{"model": "audio captioner", "input": "waveform_16khz", "encoder_arch": "quartznet", "encoder_norm": "batchnorm", "encoder_activation": "relu", "decoder_activation": "squared_relu", "decoder_bias": "none", "decoder_drop_path": 0.15, "decoder_tie_embeddings": true, "max_grad_norm": 1.0, "lr_schedule": "cosine", "warmup_steps": 260, "adamw_weight_decay_other_params": 0}
Rows from block 3 of the text decoder of a small audio captioner, named by matrix and row number. Rows with one number belong to one neuron. Each number is 128 + 32 x the weight over its row's rms, rounded and kept within 0 to 255. All counts start at 0. Numbers have three digits each. After the name is the row's rms in percent of the matrix's.
After each neuron's rows are labels from the 100 texts, of 14976, where the neuron reaches its highest value: "tokens" is the input token at the peak. Only what is clearly more common there than usual is listed. The data: drum patterns on synthesised drum kits.
# fc1: MLP up (decoder.blocks.3.mlp.fc1.weight, 768x256), inputs 86-171
# fc2: MLP down (decoder.blocks.3.mlp.fc2.weight, 256x768, transposed), outputs 86-171

fc1.251 085:149148154125134118144134104167113114125060097110106172103117151146111092097102122118183080156091166136123126150139145106131106135154072071165138129082125094107146063110156183126135058095133113054138171145199162152135113123119103142138168100144165095188122154
fc2.251 093:096083079148152173167153163138145152109146129123094144130146117137138110156177080166118166090114096145164167109067114087098077139131158158119073097078117153155204147089155118091115109147093134176109135120085131090180114140103096136058083156132089167153112082
tokens: "4"; "6"

fc1.343 090:087092166142120147116129130122123135106147201165075079102091145164162137091107140125098088162124168119145143151108142168114117144142110121157147095089117059177151076144153129106134148143116098187156152136106138110178179145136103146206078113125142090136113148
fc2.343 077:138182119121167113164147106173118127121069148159148185206155118109098161127161126134133135094117081168155109066165105147154183098093145173168161147112194179110099150119146178136089173114086107122128162126068140113097075128114119129093118136162169160118115108
tokens: "4"; "<end>"

fc1.483 158:124093169078102135133149085082109186121128164168097113110129104140168136101164106146133144106087117171123079141106133170153105190117167143101097089087097095137195129105101187185113120176100147097104148113100154076110106129145145156129101118158075109084099083
fc2.483 137:104137186140127065154124043147135092123126150140073069132108102169149144085127120141164101154108104153157122143093107176153120137080175143133068117118120104140178127111095162166161117186203147134090127089099102112105079100187125127092095157122108115104130045
tokens: "b"

fc1.277 067:112191131098140140103120111079118140110191135160105156058083038163127208109109137108134123110176148160148104114167162183148069074137141091118141099145141155175190120177119129093051070126152172151143095162166146098148136137164132103158136077145145145130130185
fc2.277 112:120087092084122110091144118098106136048153147149118105121109150147166129148184164129130108177128125090114104125149132206137187122115128122127097184132163109113128087107110109134129143158085157111146122156123106159166160154089118187144171152124142163111109101
tokens: "4"

fc1.239 113:090090147110145130159165100053118119111143137175120076119087088128135165096166132099105136079128101164119136145120103209103100178106155113128066104130107058169204152119093158177119140130115148110146173127080114109116112113102114133164080079153141147105099102
fc2.239 064:117161150142037104144115087178138051137125158182084105145142132141141095132146098143096107144109091123128120130137147162137161135102142168131095139134108124141147149112124131152138097201163136126117095078081133113110107138158165175076120174117083145078145075
tokens: "b"

fc1.434 104:168111147119149158131130137142101180138140159152134210128154114117147180122177142171090139144144135137138114084138188112181168142193103148135160171116128135095113101101151126132162086190159097153100137131110177103133121157131158113128088128129096114112136117
fc2.434 080:112140162113169146175127034080151155092092150110120062160117122245154131100101112103114171136121119145125089154090091166083087132096133174135079138114096140153166200114092160129104098136120135120136168102135139112115079078205163173122133116152118096081161182
tokens: "d"

fc1.542 071:078166114145131146132090214091095196141157075067107188148126120095162134077130081116086196147127146192096111076125101118151132084174135096101134080152157158153137185104151111113101107123163160136144083132151139086106185137123143106061113101153108149165118143
fc2.542 090:168106175147118162129168070088101103111208153172157145123097110134127137226100143111151066139172120086105142151155196151140131131072152153107040153074128099136119092137165097135100120143093072089116082155174123149153126124133099131126118169138088124120137109
tokens: "4"

fc1.738 096:099078169162139104105164104127109095116103110134132110106075069133174061118121142154142156136194113131104115127108143131069086122148165099107069102072123128126168136087095150131083090107135155134087106135174142217142165167165134147106090107123201100127101106
fc2.738 120:107179147097107112105141168118133150025147077171100104085151119177093068150099153076107152105111096123125120121140119119163127166135108090141158089113115114149121147118142096145172163127115129131144153099126097106107114160168141106091104181135102123141173132
tokens: " "

fc1.477 124:126129151132102108179167084089125104138119183175051099103109075152158129123151103135105153100089110145129135116087125193174101199140196135093050065096094117131204136088135149157142123163160118089138126094118123100106119099145124122150084114142093134060113043
fc2.477 082:105109174118124120155099081079087156109137168138097103165096105157185123087119076120121166196106111174128126131106081124157121132079151130124149094127179110137136138111111130151155109182153171146091097106087125119127089096120174147061101150166075155113131078
tokens: "b"

fc1.37 105:117144129191098101140158163154086134156139146169180106116097112145140166105098093127120132143197112108077109178094141113116185149148115089125084111095179117083147166101201126135102137139107088133116136149120108173069155186159182156108121090090132129119113082
fc2.37 093:106182129087138112131119119214163077123176113122152144129114134119073139117147130170109130137111131105091147098144142109106215166134148153112146129136178134114151129115149165137163091078140137104139183182093108105114113125120165136162115179197166185117081144
tokens: " "

fc1.66 082:144136153119058081106124173130202124112091099163107078187119102093141094181161103115138109191081152179155117104103101150096081147119174097123158098151093104099136078143157139107149100137095073102078113115187165080164117126116115143128130057122111049124151095
fc2.66 097:107084145136185109170133114111120081125122111109143191097091118129140122084100101099134122076159130155151109092117130084126193137087116175168122166100136118103181108142114150120136127129136118176129111183040129181102155106176101153132152145138130137125112105
tokens: "p"; "l"

fc1.71 080:187117193073123087139134109123170103156163150175136114057078116155165101105111133134078126129127092139124149133093130180140070102093092185165166140122112155111140138094119167166171157089080099112075157141036108165126157153155111097146132157098123088076100101
fc2.71 063:083157104118191137189135128109055160076095149114142146183162134033071128167239141077161148127068116075087132091139149115154158178128157144058134104139175092152111088103157144106126188134190158123111107161154144103128072085096168130166099177143125133212141114
tokens: "p"

fc1.107 095:140138137157142187096134116124136155104130140186086125139100089135203073111157141122144137096139205134149131176055192113115119142090121150109198144096124189173090161132123129112088103142141105118082081132134147137118173092156098144097169139095163098130136113
fc2.107 185:104128141048105128157128134093109091166145142074149120079137156202102132147093165100084180082117095156120076097113177138111209101119138088187138104137140121137155142117110116051094058108156097127140101081146112102107113110099095181184201099135142046127137107
tokens: "m"; "l"; "e"; "r"

fc1.614 100:185159124127130119145142129117118120136111121144110111132097116159088135155132123157090184103142096107113156116200180142141168167137124093071138074109083134121119125148182109166165133099114102158096165131084178106176131147087108202109104124132155128106128104
fc2.614 117:116126053130121119084123124113150186163139127088134125074141132125093152141094153128130154140111179073154119126090132115101140105094137151116124145170157117118109169086114077104174088180162107206139142156126117131140098121111149134155184171117138105118159137
tokens: " "

fc1.554 082:138245090114088152110124106145099130124132124112158172135108117118167136125128113107111092130077100152169187109131122167157088123185180097124137119094169155110158107135155115164137142178083118168144178166152094048134126165141172114143154136112092113134058189
fc2.554 097:132098177115141137098159113149139177153095164150150127116129162136130182101086103169116157191182151000123155129128126156093131109115122116120145135145070140094178163120095179135146120106174126165094193104125100125126150125091104115133149137111138086153153115
tokens: " "; "f"

fc1.665 096:162166140126092136086151062143154117121106118151128127203113139117126103087117102155144177110068150133133141150135133131148110127086145129117147171153141077136081182122112191136133092119109172101141143073117132168141133124144184079145192120083094156113135157
fc2.665 061:155149161161142112109097153153167060107087092120148100169097170083174160068098129114134148142134116079091156204153168168152164089086122091129134166103123083141163146167131164122130073141122098134136112123165136093136169177100104161155150152131170101145136194
tokens: "p"

fc1.330 083:103148144125155106096085199174130141105137111110160142217121084116131133172096117169199142124143137143104085136118146191115170147107090152116182166128109098183129140156050084094124148094150143161118198124175110145047112121094123131098107159079169163098128117
fc2.330 059:151154183145166152072146156126145096132121126132117149099149199148089150117111151188097118141130130108040112101083162126139091123143117063106104070157142147162091092120126152087067135139163147093134130145014171134202177145094120135152085093150145115145112098
tokens: "m"; "r"

fc1.45 080:123153109125149145157042104184130093059128163153081100093167156115121151119097147153109134198152193144175148147120107124169171125111139055171115131143128080194148126157095146126140091062099119131134132137160131143070143171160136133169120127127132061111082190
fc2.45 107:157168044110119121114161129156105157135138098129147158191129061168165120137201059119122172082147084122098117088083159166140106079148149202111144118158165174185093171131155082097173099155168141145120137094070131124113104164068093196104069142145079129199146084
tokens: "4"; "6"; "2"

fc1.392 076:133115171127163103126094106120144158060104150102194094117147159154112151105125166112114080138169147202109141115139145138155170104120094150110147109135173104064086138141075112119164065065104166145115121148122143166154085051169138131189150095124151175132157117
fc2.392 098:104147155162123139129152110133138141148160109160127201153050106104155145166177118089144187158102155071150078156136143122108150074083114114090165159142053129150081090145136107143209160169174162110122105109085134170093121129108180121116055174091144130078154132
tokens: "m"; "e"

fc1.318 084:130139116095111125185121183136111184151172149093118140091096090169160092083091111097132129085105086134105137098140157167087141084086167137137114144147140164141153085099125090114118077117162156141154094101116132076094122104197078096115088143110137122132171137
fc2.318 099:150107149173151135104088118073094078086108094167173138124163120061226235176167173149162127145119131159117109129179163166120131112107099141115152128084139083118077127151186132094133112127144160135063113136178110176117138159165163112107136122153071108147082128
tokens: "4"; "6"

fc1.677 083:160181156111068161104097134131175128107124151146097204122126063125130147075072072166189140126149149178101094113129119139133091109131110106133063126205117141125118184108101095105095139126112139177089093211128102179131149150151135159123180077112102184184119158
fc2.677 178:101119075131159140103140130119035119082106078126123105113142152163114113179094185145098171202101117119155063123112137153138152141129121122137137107117139179143134136174191152154129173105171130133099162132120129092093103124091138158107139112105153105096105131
tokens: "4"; "9"

fc1.657 112:049098177125109130130137196147137123051152100126138146160180164094093138112147093165106109113148075135133138072092212075139142155162106147168134174057101108107125127116094196091110150078116091109063097058112112136189125139163127161150107170140140125140121145
fc2.657 108:123178228106152169139127167158102120106125106075148122115110124113126143127119092142038108165209112109132131148108143139057169147160111121190160066141160149144072123114063152103137152141162121100156087105143083127184050143162122154165053120109150084146120108
tokens: "p"; "m"

fc1.556 071:068190149131168128115205113109130052144202131163093140169072166166144144137113045127144135109123094178065093111131142166106107155131130213107109116109149089154151165089148130122146088097122143123103117087111166137100143179102132159191159135144115125129145113
fc2.556 057:192123157161135087113171088124216183082113142092147076122131152145088150092133192145123118114094134074135133138157128166123132153169118080182082089215095181100128169164135159081131160120117143133117131144108085111175158171100149112103166084109108147127143133
tokens: "p"; "b"

fc1.757 127:139094114122119139091105118131200101152168112101108123171100128088125114120132084122136156134134099153125085132172175141111159159147144102153144151117153082201072132115105126095058130105175159141091101107144136090098128113055107168123110154128111101140134122
fc2.757 116:174148131153110136125085105123126132083176155112142132115088105186098108110170128168220104162118132108164137160212143130056085119131140081125115167135149132085117066147159105145052095100116113145111095126108104086064158078120088154132127128148147117176139095
tokens: "b"

fc1.110 087:109138110195123130147167169139077112191104109124149095108156094141114132160175102140134151162113139046153121127098091140111117165196107085153139122179158154141138128135095123156112134132081120159113140120159159103157200117056150072153166154113129161127121080
fc2.110 149:095097115123093152238113105120164118122132175148103135166111110124175108135150183086143105083119058126105140120120147178123144106135137129111097168179182110089130082211095138086132105149135123100154134132169111142184072161070170153091106127151154150082084117
tokens: " "

fc1.95 080:131104099144160105115122145129166165122096193157171166189136132125109131133182154092133109143139118099117145132138134179081085168108136142126101098156158076123146095114098179113137143127075099072156083126109122144122249138140139091156126165163123142115099108
fc2.95 098:135146116123085158176150105117098074140147129152121118171143114140127129150151155183088131081137073101096195074140104129139163088156117154136177142148095155130161094169139106172163060107195060153134146144161131118197122154120134188113157125153057177155110067
tokens: "d"; "p"

fc1.158 135:116111160112161115112107100112187104151153122132116180156172143083161067131157135120142129075089126113113092184121147147116108105142153155098095149152079104149150149155139116159054112178133045124123128126180093153148103181113163144146107116190173149146121109
fc2.158 083:123121113143121096077084161175100097073144142037135080169127137098126051082141135125094142074111140131038087159130160132154129137176133163082136123097149098103114154111121183130150170217120140122103146101157107139168083121110193158058109136123127194118161105
tokens: "b"

fc1.471 110:150124137121114137118211144145183114104123125158181152137107123133108146102126115166124129164128114127095188152153123111156160156174151132101096123139184137153161165113169130174143110154068149145088160134135166164106157097139185135153136073051132081131123073
fc2.471 046:126131136052149127124137135089144120135067154115201162057163154130157127084124087135096150159131147106146051125077152087094120137138153091145145149120150066119106145179097158129117128080123085140143102178094125117067190088103119157175078149200076157135137155
tokens: " "

fc1.28 106:094134148170123074164095195161098120153153164137072164137100063122112130120151098062133138169133118123147114125085157136103133105064099130091133053123126167150126149122116170179075130173150121129075155115101116071157159184070095120146106115176124116098120182
fc2.28 095:118119163054099154137132125179150146111214093111162153117079089152142039156102173099125075135077144124116105192095131145135139081076106123113154114116144091075117153085075192121135062190180142119163081169137147136129137136108116147114106160164184126140089085
tokens: " "